Weights of a small contrastive audio-text model: text encoder activation relu.
Rows from block 8 of the audio encoder of a small contrastive audio-text model, named by matrix and row number. Rows with one number belong to one neuron. Each number is 128 + 24 x the weight over its row's rms, rounded and kept within 0 to 255. All counts start at 0.
After each neuron's rows are labels from the 100 clips, of 14848, where the neuron reaches its largest size: "top examples" is what is common among them. Only what is clearly more common there than usual is listed. The data: struck, bounced, scraped and rolled objects made by modal synthesis. In brackets: how many of the 100.
# gate: MLP gate (encoder.blocks.8.mlp.gate.weight, 256x128), inputs 64-127
# fc1: MLP up (encoder.blocks.8.mlp.fc1.weight, 256x128), inputs 64-127
# fc2: MLP down (encoder.blocks.8.mlp.fc2.weight, 128x256, transposed), outputs 64-127

gate.245 [151 155 117 130 135 164 152 128 159 143 116 156 172 137 139 130 110 112 113 150 116  77 117 133 176 112 162 131 135  88 153  95 119 139 119 152 123  72 108 117 161 128 129 106 154 148 122 108 153 114 114 113 101  90 155 171 133 136  91 172  78  97 134  77]
fc1.245 [132 119 128 156 133 123 130 146 131 117 154 177 117 109 151 145 149 120 131 143 151 169 135 140 146 180 122 105 113 129 133  78  95  83 118 129 123 115 120 125 170 163 108 142 205 111 109  74 152 136 188  93 147 141 116 138  80 113  94 159 139 148 130 115]
fc2.245 [134 145 138 130  89 126 130  93 144 113  90  83 118 162 108 146 123 109 137 114 147 108  92 132 113 129 109 108 147 121 140 148 109 121 131 125 150 151 129 133  76 117  79 129 145 130 138 173 129 131 114 133 156 112 102 111 163 120 168 119 141 166 115 171]
top examples: bouncing (58); material: wood (37); pink noise (31)

gate.233 [ 99  82 144 115 153  83 134 142 153 107 105 141 108 126  99  74 105 120 125 164 135 132 130 133 130  77 138  91 139 112 113 134 108 155 105 162 143 161 131 123 139  82 113 150 134 120 130 135 134 105 127  86 129 121 121 114 146 135 143 140 138  99 143 104]
fc1.233 [155 152  99 105 135 117 139 131 108 115 118 131 140 153 124  85  87 162 100 159 103 133 109 141 126 125 160 126 141 149 158 137 117 146  78  86 152 123  80 113 122 128 121 115 161 105 122 103 139  94 113 107 107 143 138 110  94  96 175 112  95 138 102 157]
fc2.233 [109  86 109 119 104 157 115 143 167 123 166 172 127 126 154 140 141 112 118 165 107 124 174 169 122 146 104 174 142 172  88 134 115 120  86 133 126 134 130 128 108 118 206 132 117 116 151 102 124  86 133  97 118 137 124 160  95 118  93 136  90 116 128 116]
top examples: scraping (53); ceramic-like damping (51)

gate.167 [115 121 108 115 172 139 140 120 155  83  72 122 155  83 157 119 142  80 132 119  98 139 112 105 136 134 155 142 119 138 107 103 126 127 125 118 126 112 154  96 121 114 173 114 143 185 150  89 109  86 136 121 158  93 121 108 147 113 145 140 115 160 117 154]
fc1.167 [120 160 132 201 122 136 114 130 144 143 105  92 119  99 104 113  74 104 147 118 101 145 101 120 114 111 146 164  98 166 175 117 143 155  84 101 106 135 139  97 130 117 155 177 181 145 142 143 136 107 103 130 114 141 160 138 146 137 108 158 135 138 123 126]
fc2.167 [103  93 134 124 131  76  99 136 139 160  98 120 135 153 161 156  95 123 138 137 164 105 152 141 109 173 106 159 154  87 168  85 140  91 171  98 123 104 166 139 132 157 107 113 111 161 137  99 125 100  83 100 110 114 158 111  99 140 107 100 141  89 139 147]
top examples: small (69); one hit (51); thin (high-pass) (45)

gate.178 [ 97 181 109 163 142 137 171 147 121 141 120 134 126 129 117 149 182 149 111 104 151 124 114 166 150  67  78 144 101 147 148 141 153 139 138 119 109 109 154 174 109 103 134 126 146  96 101 133 112 111 174 102 143 147 131 122 158 119  95  68 161 148 157 126]
fc1.178 [137  94 152 116 131 123 107 131 132 134 101 139 120 128 106 125  75 124 131 131  86 130 134 151 131  95 147 103 144 119 119 126 116 127 135 135 139  95 106 122 142 174  97 135 112 178 127 118 128 170 141 152 155 119 140 106 105 139 108 143 130 113 109 143]
fc2.178 [123 167  99 158 139 118 124 120 130  87 116 176 126 134  92 169 154 135 118 123 114 110 119 157 136 143 132  94 103 126 145 109 108 166 115 120 110 132 111 143 123 126 205 121 146 148 111 176 119 144 149 164 131 143 127 163 131 137 144 110 182 122 125 170]
top examples: small (80); bar (46)

gate.83 [151 141  89 110 137 128 124 112 106 105 140 117 100 130 125 140 132 133 122 169 126 146 141 158  99 113 187 155 124 170 211 124 124 125 109 111  94 186 133 130 132 113 125 159  98 124 164 142 114 145 112 140  96  99 102 147 132 134 124 139 120 113  93 104]
fc1.83 [104 151  73 161 100 107 127 173 122 134 134 151 136 168 107 151 115  99 150 131 105 164 158  99 120 166 107 107 145 123 101 176 152 117 113 126 142  98 123  96 114 155 101 161 110 132 130 137 167 101 136 107 132 144 113 147 142 114 138 141 164 137 136  78]
fc2.83 [123  97 123 143 129 154 149 158 143 121 100 114 173 129 127  95 105  71 105 150 118 113 121 178 107 100 128 102  70 152 146 103 125 124  84 157 102 134 123 150 122 131 108 164 160 127 113 120 156 161 147 122 137 127 136 145 122  76 135 155 134  99 119 105]
top examples: clipping (92); text has "clipped" (92); striker: soft (82); quiet level (73)

gate.34 [106 162 125  97 112 112 136 110 185 169 107 123 140 129  98 138 168 144 124 111 110  90  89  77 172  97 143 151 134 107  98 117 111 124 164 134 123  98 141 120 127  90 129 102 127 142 156 170  99 119 103 149 114 135 148 125 166 155 140 134  56 136 143 138]
fc1.34 [149 124 148 138 118 144 106 134  99 119 162 162 118 117 136 119 100 124 114 145 142 165 157 166 105 126  96 101 100 117 132 103 117 139  94 132 121 134 121 138 153 181 102 161 157 127  89 105 167 122 173  93 117 149  96 136 101 132  97 188 166 115  98 110]
fc2.34 [ 97 125 113 128 112 102  90 107 109 127 175 142 162 101 109 149  94 120 164 123  76 133 162 126 130 106 131 121  82  91 139 169 147 154  98 124 101 134 124 143 134 158 124 128 161 133  94 136 140  91 170 114 108 156 148 125 102 126 141 118 148 128 113 113]
top examples: bouncing (52); clamped rod (37)

gate.159 [106 167 121 103  82 136  85 135 133 160 136  99 154 151 136 130 143 137 120  90 169 170  88 124 132 158 128 108 140 128 122 117 170 122 118 134  98 147 141  85  88 140 115 126 117 121 131 122 171 162 146  87 102  86 103 144 129 128 110 129 155 140 112 128]
fc1.159 [119 134  98 107 103 123 146 123  81  92 126 150 121 158 104 121 155 147 140 181 125  97 128 122 107 137 115 124 109 124 111 141 113 129 161 141 144 129  67 130 115 149 164 155  73 142 165 146  84 125 106 143 129 122 151 128 112 143 135 102 158 141 131 130]
fc2.159 [103 124 131 184  96 101 128 122 127 123 128 135 113 123 139 118 151  96 120  95 112 130 128 107 118 132 123  68 138 141 138  89 132 130 132 122 121 115 175 125 113 130  95 121 158 157  70 141 167  41 152  98 142 117 166  98 135 113 112 133 139 199 129 140]
top examples: clipping (65); text has "clipped" (65); rubber-like damping (36)

gate.36 [179 115 143 108 144 103  76 144 160 133 145 124 166 141 136 129 157  85 162 122 156 118 104 152 157 150  90 146 128 130 132 110 131 135  97  83 176 106 134 108  90 134  97 131 134 142 119 153  67 188 142 118 132 116 135 135 124 121 148 107  92 109 141 119]
fc1.36 [173 146 116 147 146 119  90 123 156 135 111 142 161 136 125 140 170 104 136 123 148 112 108 136 152 169 129 142 127 137 126  96 115 174 136  86 167 113 159  97 116 100  82 141 147 124 145 128  88 155 115 124 138 141 131 161 142 118 150 119 106 109 124 149]
fc2.36 [127 164 183 162 132 137  91 152 132 167 129 137 144 162 156 109 172  89 148 141  94 109 122 142 127  99 176 159 154 102 129 145 109 124 144 150  96  98  79 167 151 127 141 163  83 105 177 111 116 101 122 147 163 120 109 133  86 120 127 113 156 135 117 108]
top examples: bouncing (100); wood-like damping (38)

gate.226 [177 154  77 101 107 110 148 132  69 123 128 100 166 131 132 147 117 133 103  98 114 119 152 142 150 107  93 142 124 123 126 153 113 114 146 105 164 116 112 116 138  72 162 129  98 102 129 136 105 182 148 153 107 101 153 143 128 148  85 103 137 110 106 118]
fc1.226 [175 144 106  75 112  96 148 149  97 118 120 121 140 128 129 131 125 141 100 100  98 127 132 127 122 111 118 147 138 141 113 194 126 130 160  94 138  99 102 102 130  72 155 116 103 104 115 113 137 172 151 173 125  91 130 149 134 152  97 111 142 145  96  99]
fc2.226 [131 148  89 149 120 121 116 118 115 109  95 128 131  67 124 165 117 129 156 159 140 156  86  96 109 158 145 100  94 116 103 130 142 115 144 131 138 152  98 112 122  89 120 122 153 154 114 112 110 135  98 110 122 105 103 132 136 117 135  88 128 105 122 160]
top examples: clipping (84); text has "clipped" (84); steel-like damping (40); thin (high-pass) (36)

gate.45 [151 115 151 123 132  71 124 132 109 126 144 139 178 167 164  93 168 110 101 155 126 126 140 151 168 158 125 100 121 121 136 146  97 164 140 113 163 132  90 119 123 137 122 130 147  81 165 179 115 121 102 172 169 125  88 137 134 101  90 134 140 124 122  95]
fc1.45 [124 108 111 151 124 167 129 107 123  96 105 154 109 129  88 140 114 104 103 129 109 136 105 168 135  55 119 157 150 124 126 104 148 129 120 167  95 121 140 127 125 134 100 172 108 154 116 119  85 119 174  83 126 128 172 127 127 152 149 151 135 121 108 141]
fc2.45 [101  76 121 186 138 153 130 112 149 153 175 149 143 114 126 143 186 119 125  82 131 102 131 114 112  90 128 161 116  78 104 137 114 132  98 132 125 119 141 102 102 101 181 123 120 120 145 140  85 157 155 101 148 150 121 129 153 148  97 132 105 124  97 158]
top examples: small (98); closed tube (88)

gate.78 [ 97 128 119 102 110 149  95 106 151 130 130 144 152 138 157 132 160 109 110 125 127 125 100 186 127 157 110  90 136 150 131 132  87  96 126 109 164 101 115 104 122 121 110 103 127 165 125  95 167 157 136 105 129  94 132 112 129 115 110 132 116 158  86 111]
fc1.78 [151 153 123 110 133 131 144 130  97 100  99 124 140  65 153 114 124 145 168 106 121 144 115 109 133 115 138 144  93 163  91 113 130 125 103 137 106 130 156 107  64 171 142 135 147 119 118 122 103 127 162 162 117 108  98 134 125 129 139 123  90 134 128 137]
fc2.78 [106  91 117 110 105 160 143  77 153 152 126 145 147  96  97 142 185 174 147 111 139 126 136 113 139 123 134 138 133 110 155 104 135 160 135 114 130 121 118 131 122 109 148 108 126 140 151  89 145 116 166 135 101  84 113 105 141 111 134  93 176 190 122 142]
top examples: small (90); square plate (70)

gate.217 [113  97  69 142 164 114 122 113 145 102 125 139 127 181 138  99 114 153 144  93 122 126 130 132 126  96  98 114 174 138 128 140 121 144 139 109 164 108 114 150  93  99 131 126 122 137 134 132 121 112 124 149 116 122 116  92 153 118 149 108 150  99 130 104]
fc1.217 [140 141 132 160 117 128 122 138 124 152 130  86 148 114 112 149 125 116 134  80 160 152 106 126  99 146 101 160 101 114 121 118 162 113 116 131 108 118 165 109 142 147 124 154 126 113 136  96 138 169  78  80 121 135 135 150 119 143 143 128 141 130 114 156]
fc2.217 [162 143 127 152 129 127 132 137 148 154  99 171 160 153 170 178 110 144 184  78 111  91 154 108 143 151  95  97 141 125 110 143 149  98 105 107 125 110 157 104 115  95 117 138 156  99 118  83 140 130 123 107 105 144 121 110 136 107 137 124 129 143 108 114]
top examples: clipping (94); text has "clipped" (94); large (66)

gate.177 [132 147 131  95 114 149 144 131 122 143 121  74 131 165  81  93 147 111  94 119 154 122 147 143 129  91 158 118 132 119 166 176 149 150 123  88 147 113 119 150 122 158 120 164  80 106 122 134 122 115 144 122 101 110 138  86  91 127 135 151  91 121 111  87]
fc1.177 [152 125 156 147  85 163 110  96 102 119  92 131 140 107 103 125 147 129 126 172  84 114 156 117 126 103 188 160 111  98 120 116 167 150 110 143  97  96 150 131  97 132 124 106  94 126  79 113 143 146 147 163 115 121 103 114 140 100 145 136 145 131 142 128]
fc2.177 [ 70 118 124 149 128 107 129 130 143 127 131 141 127 120 128 109  83 184 151  98 122 117 106 121 120  99 101 134 108 167 128 163 161 126 152 186 101 136 165 120 142 131 174 113 155 140 151 117 152 148 150 154 148 124 130 106 143 135  97  88 118 106 167 155]
top examples: clipping (91); text has "clipped" (91); quiet level (68)

gate.35 [162 141 132  97 165  92 148 146 112 132 102 158 121 130 126 141 117 185 132 100  84 137 109 107 175 150 122 138  65 116 126 171  97 127 113 119 167 142 126 139 160 122  87  79 123 104 117 151 132 146 127 152 150 122 181 123 103 151 114 111 129 142 104 146]
fc1.35 [134 121 149  94  95 204 144 111 139 105 117 127 133 120 130 112 110 124 103 154 148 134 130 100 105 124 154 118 152 136 137 127 158  82 117 160  86 115 141 107 166 123 150 148  94  98 116 124  83 133 139 111 114 105 132 109 134 124 122 151 140 148 159 126]
fc2.35 [ 93 136 110 110 143 155 131 125 110 138 117 158 141  82 117 147 167  72 186 123 118 134  97 124  79 107 128 167 106 119 115 144 146 137 122 135 162 112 150  96 118 139 168  93 123  81 175 138 156 121 128 124  96 138 164 113 107 133 125 163  91 100  91 110]
top examples: small (88); closed tube (57)

gate.47 [131 171  91 158 156 127 106 131 123 103 124 137 141 121 141 155 145 161  93 112 149 126 151 126 106 131 146 145 118  97 187 103 131 146 153 124 183 123 114 108  93  96 120 165 119 100 110 121 126 123 136 109 145 185 113 102 123 145 124 125 151 139 115 108]
fc1.47 [133 164 124 109 148 111 146 108 151 126 128  97 100 128 168 148  96 150 133 109 100 100 140 108  95 188 142 137 107 100 146 164 121 124  84 180 162 133 144 139 101 144 150 125 128 124 102  89 132 146 112 129 130  81 122 100 104 152 141 140 153 158 120  86]
fc2.47 [ 79 130 140 130 115 123 153 159 149 134  83 137 142 100 126 155 144 123 137 119 182  94 189 140 130 181 102 150 109 128 128 175 133 154 132 125 132 142 153  92 121 167 114 160 100 144 139 147  69 133  93 117 118 149 146 160 131 128  91 135 144 114 123 151]
top examples: scraping (47); round plate (37); white noise (32)